Weights of a small segmentation model: norm layernorm, width 160.
Rows from block 3, named by matrix and row number. Rows with one number belong to one neuron. Each number is 128 + 24 x the weight over the matrix's rms, rounded and kept within 0 to 255. All counts start at 0. Numbers have three digits each.
# gate: MLP gate (model.blocks.3.mlp.gate.weight, 416x160), inputs 0-159
# fc1: MLP up (model.blocks.3.mlp.fc1.weight, 416x160), inputs 0-159
# fc2: MLP down (model.blocks.3.mlp.fc2.weight, 160x416, transposed), outputs 0-159
gate.94:148129108088110108105160130134146164155151151130152123143087130112140104066143086132134137146132121173145128113114165129132119153115163124140127127128121153130131118124151108104116169123145137149145131119149101160098141137112139123134144119117146130119111124132113108139140131168143134094145174163126125115131116095111118123150126136119118127132079133126117152135139115136158170113128124159111136125116110124137129092175090120116142120082094078188148116103130145116122124118169134
fc1.94:141126167096105109098118132117110171086119112124125140141124120138166094104139080117074092158096110135135115117150153141140118134145121121114128135144125143103108160129110153103094131071096173126168123173117096156103082120130116119133159148122144129144135151133141113151123141172130108139112118142089177155145099114104146148146161139166071105149114139104139110162087145120156157109141148139077144115184113122156123178118125146078140121111128103169119152137111095169132079126129123
fc2.94:145176123098116146091130171161121125136143157115162141109159076081155151143119137112195128108098168122119136176145140127133146173156142086122108109171140148094119133134110127126167090110134093131094174103162127132139128091142142140114133131122151125140136088128126107132160092125156139123127093138126111137167147162147108157126109095143149140089105111120114111134144134130162119141159100086134144132178158142133083116122106135130093145093166155127084163165132111131095119118135077
gate.95:106152113122107182130110105069111145133128133104126090144144153113149159125153136110131111133108113134119106117101109096137145116131178105102144163109065139096098114130138139162119118122112132168156079129164094185078143121128115158151130142131157158085119173104127129148132126122123087123091146144100093143088119092128108147136156101081157180132125127109132184122138117073165120097152138167133095098120126142144134128155127105108169126121122139127118110166119104180164104141109136
fc1.95:128101155170141126136090075109191104112074122107124152118118117153139109175104127156171133112134155107091110107145101123097139094129093166084109105129121103136127097102118127106087183128147106146119089106094122144117121149066099140162146086092103137166152160121127161162092150142139108093157074169158110099119134146168100091121121136198110130095170146152113100197110117061141166112098136143157143126135137159138121173175137166116182193115140112137166147124109128103137115097138107
fc2.95:083144157133098136145140146115119138115132100089129124148121147135101123093148128140150186126139134087146127140133112147114084129106149206144097139131142104166144170127087118144126108124105148111135080145123138159115181142155121161133091115096176149134132112093160106136125131104164135169152162152106117108133134123144142120129164118109125113125132097125130154150062171156122085067156127131115108166136134100101107121123107169119118120142118134132150156138091127163097137125113129
gate.96:131130153130150123145108105101106108093101149108122148121151109180111123107149114136133148158165103150108084121130119111127142096117138114137116078131130125106143175111129184132138077168140139128138100172164143089137123143110156158088130099142117205116137114111105121127087113079163083161107103111135120147124182114196102137146118139111095138126145109097105114127163182101146147114106112148109094142146171127079128119177144101187088118078138093112118123125117167088118146114086151
fc1.96:120157123105208141133143183089150109127146140132129097126154134053119115096144178134121117157109125110111167100144148100132072150137125159101134163137143119168112121155095096141133103081097148146109143139134118107176095113129104097131130130121143109165119124155142130110195135147106167108158134100108170121165144102136169146139139129131119119110121159137087112125127096143136103169149129117111142130102113129151159142111164139137150125109126155107166125075127132146170129134109133
fc2.96:145112177141114153146127151133154118146105141158119196093161082139132135125136157115137119152112153116162146096136152141165203164154090079103129114134126103159087081092138150106141122131091133109100107133107110124138155141133141108156131098129158138126111128122118164122133127150125120153082122143147141108148132074103134090134148111124139094148119142096104113135138179136107094149102136145127140140166121170146100096124127111125138137065122122118063114122135133088114160111126137
gate.97:108121138151151154128100087106178102139153142158120157156163085110138133114090143132063137142152126153090133113082132111127129172132168171115122163133171162145109102168184119111123058152112127094119107151107132117148155096114102154128162104116152145114058124116115150129137103113153156124094091123120097109100147115087144102127137126086140193123147126121138164120130111128129098129174150082119146128109133118135076143108118112115155117158139121099134101161170136152106145084131082
fc1.97:092148128150165110109109107088119148118125140112156084126151066147154134092107160131115147115150083174169142095144174091153137125105129144143084114147143121125184179130142159146115085123151123093135166165124134120139146138163119136136082085151150087121126138139087115125133107115087160115115095148122144146114099132107141117126127098116155142105110127131110158182085173152164097150162104070099136133158138111118116167104141111143171149145070175108093146140110157115064104127118113
fc2.97:150142108120100107127105164155106082140113196086128098122144100127119149135154091078139145120112168067134133098129140165106118118086187130125144168111100152099124090167125083111139157139143117100125152135159090122170144139153148128131160124097123099119160113101120124136144130107091114097124106087103119123112168128075164154099143151100118156130117123105111103164162169154145086149177139143144144102121114117111181170113104140154146121108143108040144120122109123106158129088132071
gate.98:139156125150130090132142167091152110166162160110142126120126102152134100124110147151187149129123084136134164126150141159100116112128119123090144146110129143125153160172116130126173097098114130135141119091136120090165095096124121114128130150117129126106148116129059160119120134099105090081118152156111173134132113107144100127089145115097159134164093120154146150137103131132126168075112136141137138095137110118143118099143123116112160096092131115137125131075140119115143108140114098
fc1.98:158115140139127132149098130159120160152179154156114153155134122118119138148115142108147123171123152157107116110129105130099104109112124111139116095109128131123132154126085126138149118127111143131141146124193139126110146093122126140129125129092136132089134154154111141100151140108117131094129147147154139125133138173141139114109133114122133110145141138160140126149125164097115115145130175083138128130157146107132136119094122140086096116127137145133110127136133105122140141143126100
fc2.98:122140085122161095126143158144112141159125081136130132136107144073127155130168135199131141159093148169124121141142129129140169108147125082123143076145125151123131122106156148116163124128157104113174138125120116114120144137101137123133141124120140123105108139106149145079141158121166138127168086108126134107129164153124134093114147109127100131115188156169105146131121158121134124121098111119114128147168127136091143148141093114132124140119139131102112117113141130111127137131108153
gate.99:102125153162128118155170158124101101127150102097142103148144128152116142154124124114113141113162125145156116138108121130093162096173152120164144152136123196088146081144113067130107109106098180109110130175123111126126106137120133136142163089139157158101163112097074129124120137136130145114149105090104119111178148143140141112136146090126123142133162150149133158107099082103135124173071137145120170122096146125149137175116112132099112152162098123127155187156104111157139120095144131
fc1.99:137170100183172139181143145099099108131129115132136160133151079121155096138116140158148114085148091148080101089140171121101112098147114116165127090162111157088101114118116111174149147130151127123150119151134137145131135099124126130080101126072108133128146102139110150105088105139106142115154107128134104135132130132110123082137161126101097066131120129085166176134123111159173168125135143138127117148142114144112144129154180142104132108164120149156105110146146138146129156149162098
fc2.99:114137110113090128152141121162114148113144142165127117111115174114133146107116118155131124101128155154134092127158154128089096094144105145117104122120114114102162166134104133174109177111132138129105133137154104140100093115124125094146118164140122118104143139137106124164088140050142135179141158094124109135119149153130112154046111117139137119149085166148146132149122103104133146146124195146117124099118138179135156081131129129134150186144089158143137127087077158108119162169092143
gate.100:132183094123116128112166095120098128139135115099113137120135101151154123149149133118118118109133118104138144123097095132145124126128141129126128144132173168123134160119130115146128128104167114152144139134117139138102131141149091121130117132123125116122149175153090104134121130115139098116119129126137096121117134140139117148125128089135133135122129150130115134147119134102138110149098106130121094105145103128125160103119156121149138106097132156115121175144132138128151132131142118
fc1.100:158120124121092090158129153113134151118133093140138119125136109127156099169151140139114131115124135122145119101148137114129100148137145103103116126151119110106105140103133117099099104099137143121149133169088139103151119092140119145123134148147129130143088117145103145114138121104118140118116077143142127104149114116144148120150136109130126147093150127112125159135127131121168123103105117125139172127131104139107109164128119117141143123098117111140117131113131158168112141136134113
fc2.100:089112108122095147119152129111116136146104107136141159135129085141100056118158104104122118134133143127147124157112117145114152135164120124131119134080152137153119138144143116084158142078093123118145186157113126116122112155099189107137102121102105129115099132126131160134164147135143144108152128140128120132120136106141118113117122113110122132108124097126129163110115118114159094129125139133135157139177129126129141146169125127127125083171088144114138150146122129115157129154074094
gate.101:144117155139134143119102145112077150136109118135135167121116150114144092132109134148136147112125094160124103095117132108127127147126116172144152121123177102113113108135113130129142145158088117109144145130135129129147154172149142084110079146148123111176119080154127093138161121125135106110121122120146148129109145137148146140129109151120114120133103142118121145113099111099131086099158109142086135125131153149123146104141071134124150102140165134100148090113133147119129140108118139
fc1.101:094157139147095130138122119119174113147136121124161108138114145119129160115129139086151164105066103127150177159119130102125147106132110091154110146130137119090137132136154125133134142141143141125125128112085110148136122133113152134141114108106131124130118135131111131097144152126147152121121141147076125149125129101136141087153104170109093171098125136169162099114140115134149135135120106124127135089110122117119141108140126136127163123146140132149146130126161109112111119126143120
fc2.101:120136116178131142139137133148151141130121107145119123075145146120107147116127114166116140134150149156094100119153125140089122120102170096179109102117117129141155137140113149131115176100123093111136117159054112095100136158127105064142163173103132116149156145094149119085130122124131134076147099106177123140118133124116105131132095124132107148105117158106161125111152126126128120114123121129102106107140147137079160124127168120107148106102126147145162126168144133115097140127110136
gate.102:095116134113199163136130123136144156122174071152136113081120141137150139118146146077093136096145139081075122176092136109129141098127087130149152143080133137139083156170140127109123128124129107139117173114138124124130084152083043112102121097117141113130133083144113114133171135150098116165131075111109152106145108097123151156146135139112125133147112105091092159139085109137114101158112131168128175162145157125137139096174173116099151153093126118115153086170121177192139124124180101
fc1.102:164165133094109159095119099100123105114151146127117122137131128148183126141121147138175131141139131115119162120106174104151087134124132121145160120124107119139138133155073137133079139070118135103146155068143144165113102099084086137127142147134118109146093131148064139133124131122111162141119109149077099112122111124089131132135112131119144093112145128129123156121101070150141117125146170108136152145097144135155101083101104156146131121114131124156115089143124151142112099155147143
fc2.102:158104090113091091160127111156143145112124130113137111118151159121131131073132098118125181114066109135130157141131103131166139132119120100123128116153137139158149110110128125111097115136121154124176125127137141136153100110139126121148146106130113097124144154161152130154137096124145128184085178094122098134162097170110128134134123123124146144075124125160175135120096100100116127134144092121138108107142081146132161163148134159129105132137132119131180168127151092137093121102085181
gate.103:116115099129095136136124155154107130158120129114086165130122110109156172086111091142121123131159165157139106123138161121192102102095172142145099123141096119133104123094159214162137154166125124138107136124142121115137124126107140164107106167164115134107166134153065151121137173084128148096137111117142126142154151101089134116104088172113155127111126125089127118138172127092110141108156139156147090149137119101105112092112137151126100146113160124108134152102105144132154104073139147
fc1.103:176104138111094102094106111098133155085148107086132129161081171146130101146107182166134139136118108123082144153074113127092141095120100119149157106125112129111168177164141118086157139077144135089130121191103113118118153128130112139109110114132138117110145137094144128141128097086103110148140119131146101117125108138136122122109127107151127129084108107118141108149105114113165176137147152111075138126128119113130147166116133113126134109115179139118137134161172118113135116098138173
fc2.103:136169120099118138091153164072117109124109139179167095105150120128114127141125169092135115142100113133164123157137124160089094117187163129117132195108141132136150099116099107139118138102154134155176127114170151126114081101161096127144122117112133129153113107080154128162144101116119156136115101081099102138131116111128126149120105111137147135153143153119130129121117144110103142122159125146157133129145096138137129119154100100113095108151159128127088121098102128162066119123145058
gate.104:117154109105107172109119099123114174132121151161130085139169087135109123133106132122134173120106167141165139085175101104133122177091155128105148190133126151092136130160104158111145119123117121132167139154127102114109175102146157108137156148144126159118096112070120081105095118143126098144113162158085151107119135115116162113107148150118139118142104141126176150119120144145118140141146140129135131122183108120097132122094107118117106107146138074160105118123119101124116128082183148
fc1.104:081163150116142160130136144115124106116125130117104108151150113120100141127098133154126132149172146127097108088169113129110151137143132124152161106112131112142135143171116169117083140104140094086145142161092135108118164076121138160094140107156151157121117147118126129122105127152064159113131134154094133094155129118064197115113162151142113122129120171105140161087112147110150133100134083151103143119171122096102112087115128141117103130172141108162145131092131135114129106107132140
fc2.104:168066119127094101119144125098139139127110110143097154130082190104157107130143185150152137136123129120148107210143127103121162147130129160130156118089171129134155142110107160172095093128119115086118153119100118099120118134169111143124103123095148098111119119119138133120118120124192126110166079127144097127119143114103099111106122112149105136147187137094109130125124135158100120127138130141164156135117136104147095126135115125179135110142156126145146108138173105097181166127118130
gate.105:116112112104111110121111088101131097155168142160114131140138126131153122144141120160132127154123093131142127147109129109151152081137148146134109172115132119108079153122153129163146155159165151168102123135119096131100112137134117121137104142127100108103156127105129142086070159115140135119102145157144153126116133091149119161115122125080117132149124107113129081110079139146137123113134129130132134131082106100126159097078154136123108145114092101134122120141141117125123093152146118
fc1.105:128122137105148121112130115133107149177165124133151134174160119145152129160154116138127144111118135167109153144123125138153109099158134143114158110135092139120111138105091161126175140133130125129127158153110145129123096102120135138146151165120119113127119108160125116065131130123132152112119097161161170141110138131142139149175063107127120156129142107120119106130144163141144119163144145171090120117127113154127110106106109124114158132128111143112143105140140116125111126174100082
fc2.105:138097161146144149140122118120144142106129112176091132134151105187142119141061129089146141134131126104145110106117155136132120116123113119124138121176125120123112135113136089102133159071118124154084105113138105118139127132126161132099145142136091101079181124154141138125153122150100163123077141122171128179160149129144116155117096156090126125117125135130174130153089111156155151125102124130162165097154101151126143138110111124112079121141129110139106146130113114155122134113146138
gate.106:128125109144127150138119106096158142157117141119134144138105150134111146188124099117110125134123152163117106080109101140120148104124157097102158119135132167160080081147130130106097140143146148095103125156093164133149110140129122106103168139163134106147135134124118087131139100173126143126124123113113076139157147168098130135170103127119144103111118130076145184122164137152134167142148106154141086114129124125110130152120144089108121131134117122126135171122116096119122102101173081
fc1.106:090109081142128119156140135135154102151134117142127140120120151120107177120109130136129119160128123133106158128122146170122141133126148133169104157161139106139142102124124150090128140167113175144140145129134163102128121112118118155063123111158112147127181148123108192091098076092166147114119140160144159113108150149143110140107142100116123127117096122152137082118142120148110110149138147132127123173165110119139141122139108076159120107108127103076118121090115182089154145144152112
fc2.106:152102156093140105142115138126175092143139144156122113102139104142087132130119116108108150114103134088132124149121127124163099137089095130131111138161169059154135145134108138128144143190134113120117122135137142124146147124118142127107139140152126121110124145157103117167170115096121151102133159150133140163168120109153169158118105126138138122117148157128126108112134134151102084125139180114147093132090170138129085100111106096071102166161113133135097106143140140151119124104130113
gate.107:169119133131158129164153134127084167110099102100134128126142110144153149131154117109131124157147073151138099130112103148131143096139150164142087064133134122115160093136194146115112094171148124093129120138168112139124099133124154099144112158139123146155116108074095139122058117164123159138091117139131075151157154139114118168109162143145149110179117122149135117114083135123125187169139149137113131159135123110095129102107127109116113101175126105103090164110105145164158181110131171
fc1.107:129123133140105129158153132099165118137165086140165136145110154062130117186123123137151158147142161135146104143128126127133147127148147099088132142148115110123134188092069124138114136122151096109097181124157082185122127136153105090089104127123111078141120103054151133130154130120077154208111158133108111141135165123181137138125104146086141107130095094143163149167161138124080152196098122123129148144142129149155111131148119115174110130145108126094111123127124177099108104126116104
fc2.107:094144136099117136128132156137156115137092092140171162074149107189129128143096099086144090130125137151100130167109141113163162142137145172133129093063127162122114130105096085104113059127123085130160165143114122123171154147099087103100088138106135120141119111141112135107141126165106095085122155125157155147124120132103130105128172117118175088118132182158160182111123154152089147153113105147134088139114125144154107129138153153076136129154128126154130110063155144055122097132090102
gate.108:141120138153132132169114105134105134148145168169131158127133128093114149144088171120172116144106133168146126143133099124158149088124128132133155094140116113109135117099119138110118131138140133148123182115123163156104127121134161132103163154135120134134133156134126094080118142076157143117125135155095091105140149144131119142113109155141108092138097131131133107138121105115163131132127129092105149133118136145112144145140145123105120135094160120098121154132153084138112108095165131
fc1.108:126093169096134135148118137127125112125102128162163121121145094142135086132123095117141096137106158123117103136132152131137141110123158087116102130103140127116137121120162108152128120104132137097104146138104134164110137140135144117119192128119130122138137152117109127114125136095097103166133110074106097138093120089138106137119132119074108140151151116145131143100134106094159151136146142107099151103157121157118151158116149115151099108127146116104141148140113135153116156123130099
fc2.108:117106168098122100128141138145142155124114126114124165127138145098127115134149143173129148115123154124137154137139126117125126126190126118127118140105149134103141100117129143112131126181139071135110144139142129135153149152112123105102105149128093152090114138137148155116144139147095124083141153057155136097120116115152092134127115118125087107141185159147123126171112134124149137117150100134102117160118094150111124150095169125093112077157139153153128150113140126126151153100136128
gate.109:122139134139128146138125149074145101151129094127119168122137168140158138120097141150132100127120145117167109137086120179118088128120153133103147143142133128115132144131106149101118130126110123118119128070120136137093122152152108148129092122152110124110124132108113155129095159102138118116143122129169144122140102095114146098129142155128102140144130138099127158142149169136149110121121113130103139117102151136166122141094154130160105129145112120122098106084159090150143146129130136
fc1.109:087126122141093117099144159156139137128137114108149137137100122128144121115116107103128128155110143132168115119124086088114098101139177145159156155163137127157129137156124114104096137127160131129126146146090124119138141112140109114140109141154167128142128126174133157100101117139135153114129106106140109129130137132115139079134106114124166128148144125128131107174139149101114143174121136117130128090125120126120126125120116165157121131105143156146113161109114128155140120150128145
fc2.109:095149109121132100129099106090132120128114114127125111124127135139160110126106134112164140103103111110130130140130114137142145139114158134098136132084145137159103112128151098134155118119130134127130160144164097104105142104107138121137146140150112132112110117107143090116090126112118113094145131147141132144133105111162136124129111101098114105162142139144115131149148122116131102083117126146158147143153100151099066140129131157121116152152127154146122154135129173134163135097170154
gate.110:142175117170143145150139113132116140096115151118154148102091063132161137116095119139158110127151133118162126102158135093111142131146135139096138105096087145146128105140139144168122113163119112126128128091151128143141163131124113116163108147148147143111139088145111129096153142094112123163139094124139113093089136096124155131122150175115134125126130101109080147175134127122127104101153162111130108178094130112116157117140099134161097134129069119130102100089081109120155132095133136
fc1.110:148148183141160130154156137113121112147135117069109137134106153146143152099108142113124141163154137145111114138128176065106153157144104097101143162104118142130143140151142108099140106119111129151108107082155101160129140097104145113104121110098145082092102152140145107130106148116124075155157143109096089185117146116111155123109102128134130068131124120143126152115168117117152156106104125150118122130091140122098157126117113137131109092106102155122149136156104126112146116116139144
fc2.110:137135154125126110148130100084133111127143147094105148140168124146121125171109133120134133105140140141177142110125107123139142132073155166153136087136133093130112100148090134122086073128095099107070146161163135165158098158172160150120124142150146099139154109091164119166109135157138132139113140148132121132106113091105113098132119164144131147115121145138124134095177138121172117153137113125114106123129130122156116198094163113076095135133129142118151136165151116132143177116154112
gate.111:111090131089134136143102130148165173086095151133142167137180055154100101100136093164087164141117190111126134119100165153158174116120117110118144110102187121079114135087185174129093103128090147083112124115138110111164104090121090132148116105112150111139142123148129123152139105126157145167085129110126131171151101110156108111173135147122106095112160198157127122150088082129167157112124127123139126118142155163150071097134137119161133124107117075130108151102155089116118097120102170
fc1.111:156153182169104137094129075128145093167170121134135125088118132150158145090099160151131149079126121110126099165127118125092092139081104122149087163110126136151150120154117100161113150123148089166116146125140157131144130141103155166091116128139136132100144108128105129121082138114111072138169097160134119112108121125111118129121106091110084098130104115110142121107151149136125101161092113117099186179131131142086157123107117161119113194178111135155169121143114156123153148138112152
fc2.111:175082133117127108157136130127128129149137155134183117107106137165150140127167090118121168140154138108169138130111147163116146106135125151143149124127125148118098131158156094144093124133162116127133147128104137146130156132122129124144132163150105115105103133108109137150160117108124134134146134143120102130173120123142098093087134127157118166151116088146161117114096144071151136116081141172141076142137162124115124128085152156196108097137105090125143144147114154129109116133148101
gate.112:173138131106102124116156115135128146132141133090103101142147133134155148123136148170119151118045114095096116143126130144152133119087133146093139156114157153083102109095131137095142105116122173140125138147144125129126158091117141168125141131171160120126105173132072136129116131110127189130128139102121116175095107085118111155144105107169140132091087114109131150134076150147170125132114163188085127131110114093136103103123138102168116113153181113151144122136113138152163147153114108
fc1.112:119126112125139166153146113090094100125102116161155150091113151114114097134105163135164111158145115132117167119069125142113126111129169097177122092156087150105109147148081120145128127109102125116106084159135110160113140154145125151110120141120172152107147141139165121138150137116133129108132119135135096121152089114163132145119134138079102121145081146096110188119119084106114093153139172131135099131147137106182125144102109119156155130129114087133128178116126150119164151175101082
fc2.112:141101166110141148125110129126095145107148136147187127143115125108149117119144180116126158104146143126110146084110106145121146157155124141089136107139121106126073126121137125154131129130097115078096133159112132137141137131113136101147134104118103127141121144147134144112113129103120189153154099105131134143115144144080135090120168115146135115105118119112132158080147133144125109163127169114137097096130139152107175132120131122122084157166124084144130127074150092140148114105160149
gate.113:102103143144154134148163111164131102128137168124102148134130158144147119134104099101148121133138180142087093093121133205101140122124131140131147119172136146119157173139119125142108140168136106122109120136139114150132138162087137107121101128106105155162139099096138138150102134129134123109137083148165177111109125104117123107108159146171128104130073172163118107148106159148139117110098093141124115137127166113085152145127135138155119117105082122110113081133071129120137127122151160
fc1.113:148126156144087091109135134132106200106151144141150085080134160165133152118173111137117143144163112099150066094154120134172174106118114127113172100126100114104113131151154163106115081156141126117085135107108110115120146112109142120098121125127133119112132124141149124106118138145104172152104194140148124130131114110119124123095132118136138154153134118154148149136115162176161133099104157153095150137107099099153101158134098148114154126098133130128142084097078114085143128137138104
fc2.113:125128149110135142077085106116129087155118104087129131128125129105104133110152147087135107122138123142133135164107101163130101109125144135135104117152153139106126153138087140113145098128122099145099109157140161139132088133166132177131135123132130090123107104122166112120097115127139113178137132110143155099131142125150091093100089141141121108161157131136112117129117146095094130135160138111152124208144088126162144117133126106120140103159090134103149089103160144120141138149099111
gate.114:140123094161177149098173102137126133137141110101121112106124158154137143102100113126133146162136145104136161111140119153141138156134142103124138099125127125139116160161129102130135114126107121097124129147129092119097138130121112122134108124145121110095135100141133087187126088137170111130118112121127102105157157159142089111114116139117150142118118133119131095130171140073155141137100186111112188131117095137096148099169145102157127157116173117156130147117120120132172140134118135
fc1.114:091122086110096125175139116111126128107155151110150099119133141103115132120102135178163168117109146143106115109119136134135120113126138165121142123113140127125139149124138133124121145146132151157101104091106141119119120148124142106109111084163158127161180153107117141114129150146126098114125167137158160134140081095181126148083136142086119131155139061122134107121143119153114130106120102121108082094131107161146130118097096143139104132120111128083117126129134129112093122122162118
fc2.114:092171157081074114125128158134142139122122136165145126100122110111129144083105126141119116133098125085104115158122104154132164107124122126101101141099145115147104148132118112123134104111133126136143154143095130142102108101119102149157151090137173145121081087154138135142118159093181087113155170114101129114082124125136136146120094135114110146134151128104128129141119132179130159151135133134110110129174126126111155134088166131083160199117100112141088160132113143141117109078148152
gate.115:120151119111111152146072092171091152135157120105157127148100184131136091116113074134142179094077135113128149121155146140126127083125150109119149155140112099133116112123158142133176131169103131145162136104109134127119130165139132163182165166091153143118135112105138133118145148139088126093130128148146150113126114114094135108128073156154059086121124156092170174135116139135157113142157126124166143116160098132132138125120114139116159163128077165111139128137118111111131125099146064
fc1.115:098135164158098115111104145166158095098114131155099129096158085151100119158137115141152124117164109140101151130129125109159157107173163139109146159151089115120101136069130170127144096115097121138090085114102172122153077118143143136128138174154130146154154104113118143144126155161101136163111112127087074138133092184081110119137144121123124144153131192145141174045109129112125113123133088149174117143128129147179173147091132121097107104121166106133113111103131102141132178134133096
fc2.115:097073139130115140144124123137123138150104124095157156104127180150129116129157134100134086125125120136105117155133144092116156106084160073106165140096186148120136131135141149145076122146157128155105139129132123120096138100081143137146143160111147141124122141134112084130110115093135122102146150132137115130121086095110121108156127155128109127127116094166143103122128150129154141137148130141183119123150118129125160128185133100121140120115128125170148102133140117119102123087158123
gate.116:098140163148081081138137118130118156086150141125174105098084143140100107121126119113168110169119139153163149101135106100190169150154102089146126114129071139110086131134118097130080140139167126132130108142118132141103121134108117113097123127119153172163140190157112167143103146131161132126142133133134076143138141143111112073094154135141155169118144152106100117160101113125152113154100126126144124140104118129195162151157132151130080161142161107137114135108125183161117136130166143
fc1.116:186121138110109123141105097117140096148135119120118117126128108147125157102140158135077125105136115111128124129153077142141118106113113171112165125123114061109128117144081118135116104117172130172134109077116106130117141110146161160145122138095097094143084133079144104168163132129169103137136121118096113129112080089124061138130125151118145123120149170140124123170139115116154148123095152183097163108101132078132192156163139127156112126115133155105094110119114115118148113177177130
fc2.116:096150147202132140136129160104117127125138135113135148146162139127131172155128116113139160118095137130105095135134126178113123142107134117159131146155157149107102123114086112144088111080094156128132147155160151140128144170128141132120146110140148150103117153107100124123102148125143165118148122105149152112103115110094164097095114103159082162153093145117091146121096145109143107081124107133107111163133173138132119107092096133134159137142094164142162097089141154076152169137118128
gate.117:102112091126121110119103156124181132143155171132111101128097146139103137134125152150119122131122140131148128135111090165112171097152124123136126111131130102120104151141126140114148138139162138134163160123144129128119137095094157134121138170125103106136142133157089142102115163108173115128123123095114121114105114098126118115138153116122148126080095133137103094111131160138093109142139116129157108150097117147109151127119101088117111131107102142113129109122105139151146113083092122
fc1.117:087143151110120161134145110109145125118137105139157079127147154102125122143122141140139120127142134122082124118128112133104124074116150136144129158165143126115139169143134109142121137144143151104134157140098113168113136129107142116112104143140112162127138121097138128102136130123152147128105108113140105108121150045103128112114139132131143157113142142157110134089126134111107100145158122086120111096099172116149107153105126150114129122153095140142127132155146128109116140107111100
fc2.117:116104134101118111120150130111147152139152141095105094130121131130140165118128144090116136146116116171110153093141152106146145154140133165119109104140134143131114165142108081131158145107138123128093109156118126121139113125122087110142171137176136118109116142133178129147158154106115153133108136094120088119122125124147126116138129125110165153129131128118153142148133151134112130140146110082146144131105109162165132158153119115123139152143116132140140148163161102122093113166116103
gate.118:156108150125124124108114090170118115120109101139111106154144129144132169130110071155154166142126064113175127141150125101118120171126113098121122099134098127153107110084138107128115135108106094162148131133138172102141138111142146163159132118158121136136121129119118128138101193155111162114125112139157108100126156173107118084133130128136104156148130141109100162131144153133100147106072128168082117142121142121125115065074098116114155141115105149135155105112126139138130112130089123
fc1.118:127164115137156108100173151132147144150131097156125127148182138130179141115136101087103148098170086104115087125109117128098123167111113131130161118105156159137131099116102127123118138105141100140114135160136175120132130131145142195142117117146151103121151119112117141107124121132122142099118095165109148119101116154132138090160184118132116120151144127123103159130140156129113142190092133083077156165117121117094089114147123130145129168134138141116118139145131149142142118109125102
fc2.118:111105156116119144093107132089097128166134128126149104115108077114131075131103193124126131151152147116145150188098120162132132135128103112129100103124153138133135172125166122178151121129089110163127142095121148120153134146094145145088109112148116087168095139185123066133150112115148112098101170127103132136142127098111133122091125160126137112143160128125077109141137144138126184123146119119138146132160153132117107142087131121113107123132115078136112135125121097130101131144116138
gate.119:104146073153109120103136118094133102055135115101142109118119131166104099160083081078164132104091141157118130103179160121130124110180125114108117129126126115123075140140099122163114120124094141145182139142118113091123128124145210093135117119109176114155155135119131089151157091126080133135084095150154132108189140151079150103070129094095139148071144096113118109120129099149159149102160094105146126175129152144150151129117123132117155083111148162116134168135103137145090153143126122
fc1.119:156136132136131141110091155090152140163126142128111153168100145133178137100172153141139095137092118086101137162072138103096156131110097123145090171151096120138132113082132140145096117146097098148150070169125106151134133101064093145133152144113154113142160143103140094155112134153135107090103138104118102118111134158140137163113114143154141139171150139171131110120101156114120137199109113101128153074152103129152113156124133141166092130138093126159120147120124130125112170101109106
fc2.119:147152108114134096104083079156151166105148132147136103102142109132117135134107115094150109091097171122107157127177141104141151066127127071106116125123128125154097127139134120136176152059125118116167147090113118100175103120115142105126146152157105118130141174157136095121112122130121111094114102117101150094118116108110139119095122133119150146076101116116154127098161096151147177102193125122146154127123164147115178085125173119103124119122126144126168133136100138164178168153101127
gate.120:104079146141157131165096128105129139188143101117109131128115116137079101136120115092096121180069108154101112125146147142133136108157131115128151096097135039094100137174121144089147139147105150085107164114124155131116137115067136101117182109118142160107154143158106177151145131101096133115145153128104157157088108117169128167142131163127173133114155140162139111078138122137116157122143097112127104087165079148112094155139143098117124097129129087143107128111144086160158107141091094
fc1.120:105109117138169160115117115130160076148122143165150177092141146111078150131134110126123114152143121142109105114122112125115115138110130154116123153142110109138122107167080109101095167134112132199136129096144142132117163168131146161133175139129148123085095108058129137085130156110120144071097120158069149156114142137173150121115142126150155168110110104129128121107169114116090117174132161086131084132162118077107146129051116144150128098142081140140155119162093126108165163123156120
fc2.120:124135130122161109107108150139125118128140090125153091142050163124135133137138148136116171187103115134136129135135134111181139110117104143137119122092199146150141110142105153119105124147131139116117131090141143111088142059134111106131104133095116096130117126118154137144122148119148114145117154121155159125177161145080130105095135175165155140124112131164130137124142094100108118106112129078094118137128121100099143116110056117161101142120113118122151110128094092156181111165144103
gate.121:136122108131103150176181168141161112125125179122175157101190137086151147113131143081127116137118126152121133160129141111122112123118125143162183128068106107133122120140090105152108135117121149157132099144115069117115155104147127120112130145118146085115117162114149159139149171100111120159120108130150153109126090096113120135145163167122140124123156108163136095102141074099143127176119071141142155059106170118119133113152157150144175157130123130133138136096161121128147175135135168
fc1.121:115171097110135148109160149142123098118111178086144108125134129138148145125163141094163111104135173116123132060128099133123093118123096150168156116102139118138148137139110131123115146118082118127097127115098096140100126095124136124139103156120131155160138127120096143126167121098121138197133101134116075134148106131135140129158162085118125096144145130166146113088162120142128117141101076160170147138133173119132132110127136099141171155126113150146125166134121176165063123105089163
fc2.121:116105101110099116139104082118151128147083109160119152150078158076118148144134131167148134128143122119149103086156157101148107135101135119092086113105102134120164120126139119129132200119113159133149124135132103079149140138148131084129110139110151117144163136122105138122129147131090122151122079111130077105138097134152136148164151060151114149119125106116114133139134129120122124142131104122128141120111134112148130161176123165113169127081133110066186135145102084110127097129126128